Rows from block 4 of the decoder of a small image denoising autoencoder, named by matrix and row number. Rows with one number belong to one channel. Each number is 500 + 25 x the weight over its row's rms, rounded and kept within 0 to 999. All counts start at 0. Numbers have three digits each.
After each channel's rows are labels from the 100 images, of 14976, where the channel reaches its highest value: "lies over" is the class under the peak. Only what is clearly more common there than usual is listed. The data: pictures of board games with random positions, seen at a slant. In brackets: how many of the 100, against the usual share in percent.
# convs1: 3x3 conv (decoder.decb.1.0.convs.1.weight, 64x64x3x3, each kernel summed), inputs 0-63
# convs2: expand pointwise conv (decoder.decb.1.0.convs.2.weight, 128x64x1x1, transposed), outputs 0-127

convs1.6:518518490545525492524482496491486510485582502493495487465502503495432483527526468532500460479495527511495506527503478541494462492527510491508514482474493505492508563457495503474474518507492526
convs2.6:502472526508489518501457509485528527511557503506459525490507471461437471520475526515467495494503508499489510514515487503473516549496497506522511530492506493468456491486473501486467567534468484524494473521510526487479512547465476493514529502510514477487548526511522486489490533497501479489466465534502497495491471492481451505528516509574494488499504504466473517494516438464507512554490
lies over: piece of the first side (95 vs 3.9)

convs1.27:508518517548488491494466466490481489496528492528512496487453481528535512520480482514458497492495478432538499516534522506470442487514504490511492500491509475504497497516459533497481555446516503
convs2.27:479541484503509541508513520474497431476502534471539473505512500510524452485514504507507500537494492477522450475531454500454489516500463495499510505504491504492492498512517511496466474479485494511435450491477507493493551476491472530466515530503472508513522460506486529471490509498468552520451532474541476451476527475505502505512502509460514511496478487468509493444547517511486480508488
lies over: board (100 vs 55.6)

convs1.34:494500449530516474467484473529505525458491501494492516479504516481510495514533526550531465473461523507485527508478488515482494477475468500523584505468489520468496492523511508472471535523502520
convs2.34:410497483506495479476491524488469513506511519480528481502503509476538493448509472493487478475506558509497470547486492447478474528515512496515475469493527530474512489488491495495520494498494521448469516499459527510515495550526478491510477513536460501474481533543495518470518507467496459509440479499478515500500509475492471500470517492488473536499463527528550524512493517471509516482465
lies over: table (100 vs 36.6)

convs1.10:513471490503529479489528506478503513489518505497509481533477559454524503525506467541499480489464485530514460491487517468512454492511513547499518429510491511469489497497499445481478471475481514
convs2.10:479486473476498483586526526531500501482502507527503496504516514468486488560467489491448480475498526500498512490533496478536479520498490550478498549516484474487491496473553482470511546474473522479467461516526467491477518545481505537493484501536519456509495513464468488504501502479448546508502485502510512460465487490516483527511525470503460506474525485487502504511540538484517499517518
lies over: table (97 vs 36.6)

convs1.12:532515509483522528501492496490456538504502462483489491460491489530501480523478468446479501533534485531497477504451505492488523485491520501524518540485466516500515423487471475528486469486531508
convs2.12:544529534520490466467499480473481569561473504512524496521483499480518504471481471453499480446512469536487518470498547475470492513504577525482509492478465491520502513526552531480512482469547537479469466492477505514476510466493487517484513545553478526493487505466473488493487478503489491505474497489490505500517519524483499522511487510499532501491514509492504471538527532482515506504470
lies over: piece of the first side (49 vs 3.9)

convs1.23:484529500453531483444466498516458489505483474504488476526477455512495535486483456545471531496512447484486502477524513483509497469480518497501486516518474454490507521488519446487478484464501499
convs2.23:479499501516579512455527507492495490500517500518505475533467493548504460503537489509508503464501506492548514528508529554514519507510507490475492502478469467491507530530526476496496514504550498489501512471487484496501501532481526490495491543520525562517518527531556539491493467481529523514515457449495517524512483519519514498508487490473510516468523557519479500452499456520536535501474
lies over: piece of the first side (57 vs 3.9)

convs1.49:458484490463494514480524520493455501476467548479482465501484478518488510467464544489535466492514511454479534471476539491483492471543505494481511490484464495489444530511487494477489468488501509
convs2.49:487492524500503524497484506521615495519497514502515499506484496509459474488545525496553513484536492514498483505539470514518514495520464466529503493477534509531494516513521494507503526502474485499527463470490513534481488503499513507496516513516464490527510502478465526449510507514525481540527457524491500506515452570525506535495504561490482458524522502475485516482523515516521531474468
lies over: board (98 vs 55.6)

convs1.31:510490472472456468491506483508531576512511499523469543508481468498489551497497562523504486451496502486518482507542489525494489504481475496536503479493487488467498495524480476487487491449519523
convs2.31:513506465528542507504514523464528493516482510543489522520483509533513527502486465501542520518497526487528512483543506550515546508490507479488491511465484492516523476525509512539468487513536521524478508472525498500494513506484458462490490501445523541450455513541501528531512491493466492485479534534482541517547449507472508490496487511498480500554484519483496510464460471528515513452469
lies over: piece of the second side (100 vs 3.9)

convs1.5:508496508474502491448520530531535514507486500476459473512468524496512532518470533522533482494459505466528518488487495488529511513500517487443514485505538461488482547495456469512504518493474446
convs2.5:525547480511489499469478479459534479497496520546475538494516499494496550498487515508554507505502461462448506551476567521495476513470499503472483497491477517484512501483491473440496480456509510504470505517505525513509485516519486479477484497494506439476509518494476501516515478490566479554486510489512493491492499515502491490475486538554474487497534470498546510517527469503542507471533
lies over: piece of the first side (76 vs 3.9)

convs1.11:474462471468519465481498477492482464563505483498474474493453494535505514497493442474525489494489468484493466464506525508512458475476537482470509493507509519506505483531536479528502477525461513
convs2.11:498494496511443490466445499538514465514523467495497488491501508482507494466554498491523502555519529531505517498479504507506510528472512476494516517491559540512494519466480492480471485568510467492488512491523493534517530532477517515508506493508501455512505482518468455484499560503494501503488517471494506444530522457497497500491507474488537425477525494485523467521489486529550502516509
lies over: piece of the second side (51 vs 3.9)

convs1.53:485488438507516487511502489464510444538503496490532468479513510485474475496521466522521548486484501471497521430518500477524502495458508506517488486502493484488514566483495490533469469514477507
convs2.53:510474500527490478456418483470470497513525536523480484510496522493470535446484525528513493489504531466483501505503526465493519476482495528502494484494501490485507503464443557474498486488512517507485471521495515509473525507505503547538503498500484514464482465517511469512492516481518492449458473499491470560493530504512489530529501523515419539495490496515502501534491491530510546481514
lies over: piece of the second side (95 vs 3.9)

convs1.19:464500479472495487511499486491486494491472514491502451493468499452508480530522523443518469492499434500513489492499517480539539487482485511478519499503527478461489466491499481508497509452481428
convs2.19:518526546479496527491541488497505467558508518503485485502552481461496500532503472473573473512474520488529475495511505490539539496485493509475488513506502511514493489480492555504504519522493481517488500501504465489505446495456519454474481466453568521494504519481443483505508489520475511515482513520534548502518461557471499534504469511483474505501538518494514510518518486480503471484502
lies over: piece of the first side (87 vs 3.9)

convs1.43:492500464539472531497493511508507543444539475455502501469481500466478464491494502469479522466487494525488482477491481506508531509458460482505519487545483468486500497497476519553475482550496498
convs2.43:483506480470487497545484468470542528494496524465460503446512476474507543486533536497461536474470433506487477510505493471471476507528495494499505494437506530518517520454476456516477505523482479486498477496480500446551487501482475550512513510495475490510494490509490487463502528508466482544480469514505485499485509477526517452509483493495486476470493491542484542478551493479495511490511
lies over: piece of the second side (77 vs 3.9)

convs1.54:503525527490545494517477500512481555519559483476498467493482496495495516487510471471476500510491489488523513483522541487535480493531530529524473470520503501482487438480508461461486498455467533
convs2.54:501577501454520449461483484484522491538498516532474494537494533483513522560546505495540505557493508475457487492552528505527473526543499463507487524527508508490481478484475494482522508518492536494512483495538536486496527519503494482520486457457462517525538556483459501467486511502468489513518456494502488542496518486477510492501507540493489493503484495513499498514492489484471493495520
lies over: board (90 vs 55.6)

convs1.39:538457509479476474470497506521462466459515521483453504499457515500556471497482466540476492530504441501483498499480549492485475486495514483480461508479491455504492495515462520505510497494491507
convs2.39:505484481506441470453511506521524471481523506467483498484496486503508495544520561504478488489496492493515512576509529482568500496516540475548520486503520486488536506501541552473491489495492489478500489492516497501474522508493512552521508491483505510559476489480525495479479479527470559499501502499453494500499467477495495506475496498556471483516473525500471507496433470481497514475507
lies over: board (97 vs 55.6)

convs1.41:495501523444528489483506490481466462518478427481483500482450508498502538502507471573511502484505501492514507478461505502509494476500536502489480470501503465478497544477515492467501497479507548
convs2.41:536527552507555499478538527481455511500498499489500504504493472494512517526476497472497530467518460496499520508509506477502489434520490498470485498512510497453506508459491477493518574508530502521490494495485493528521508465486519447483486460519467494530469512522591461513493489506459499503484522513472477533501488507508474492521469529505498482509504506487518473490503498578513487505535
lies over: piece of the second side (100 vs 3.9)

convs1.45:481532518496524484505384464480503499507510505510508479541476502507557500494518498503488508478488457541504526504478477491498506484485499511492499502511439495537486532499537499493490507516506517
convs2.45:524485533486464512504526504531511498483486525455469507470468482477488497510499491526575486477508509503481482495459480492506550459495504495527481505467503502495526530480525512470517491453505524518535460506497509515487472503508478525493486479477475519498521537463477523456541495469566455521540496477484493501474479496500473520489504528513461489497516517483444487430534525486476466492518
lies over: piece of the second side (39 vs 3.9)

convs1.15:493452492490491522430492497492505433518465487523485499464531469474508488479494496520483482501505480515507499549501482501494542497505485452505476489491468504518510443471479446516512492477520519
convs2.15:485520550507484515519493486589518510510509501523512497537527485485489463529486501468520544548498521498519523476530516545519537520526480525469499508482511537468478465488520519499458506510507495540545465481511534499506465531526502510487511498488514495480511516517478482529432532469522506503531528518494490476497490493513493543509519510480521479489519499527496549554530513476535495463478
lies over: piece of the second side (100 vs 3.9)

convs1.50:502479552521501487498490439417492477520508462457508492509522477512523522517507516499486497493481471480493507482519515491527484501516521482483501495493518510459444497499534457465547480489527508
convs2.50:535487512488493520496549484507510545418473482484508518516470453488507469497456529522505517460480479524484487522500553516516529512483512504511483507500450507476524488507492441482477506508495515481507525527477477481525471466496513520483467511552500481530487494505500516470543512506495471522524489461522459492485446504516516501497487511533501516479534495510578466490483526493498519476464
lies over: piece of the first side (25 vs 3.9)

convs1.24:444494497524504527506482480476465535516497455541509455488495475504542505539504482563540481492512516509498495471500490524506491487486493500512478507516476474488463547461494511488448521487471524
convs2.24:505525459521522518462525484478453520473495467497535515500513502485490508505478492505539508526482501476468483479517528550526486494501482493450490511514485493422483471508485500533544536461507487527508520490499509475523501512515543430506494478526502535499563507488530450494505493505495498479497574473564516512525484504498476472534524507509480485496521495463517501505531501516521489483508
lies over: piece of the second side (100 vs 3.9)

convs1.9:496480514463481530452461492508409484505505490494522491471507516498519496490517491475489519502535465516482464480510486487503484464495486453480514490510503533499479473508457492523476513494450452
convs2.9:525460471525526528492471503509492516508483538495531473505539484517479458516532462512492486497481503512592454482509540493481492510476506519516501525508584506518524475547476521476512548550493443504501514483514474477507503507503511483482502523511473489470508511505485529537537507511476558483515473520500568496474504521508488493500494524514476490500487512486508462477510503488514482509475
lies over: piece of the first side (50 vs 3.9)

convs1.44:532525463537530514528504516519492553484541493469517487524494496513520503524545486503555488489508484468504533483492452537472467500487517511492513487520494554490469508466523534476468488523482516
convs2.44:489532525477450556512521521506512491522506516444505477491481501525496507481522483503522518473492488508531521506537475502486493474528513530510500456490485504535505476465528535491532496529456510498452497489507521475511486459542452556533494483468539541586505513478475499495485505502489514503477500517508456473464482542509524528501496506517498483503502494489489528532461468448497487483504
lies over: table (97 vs 36.6)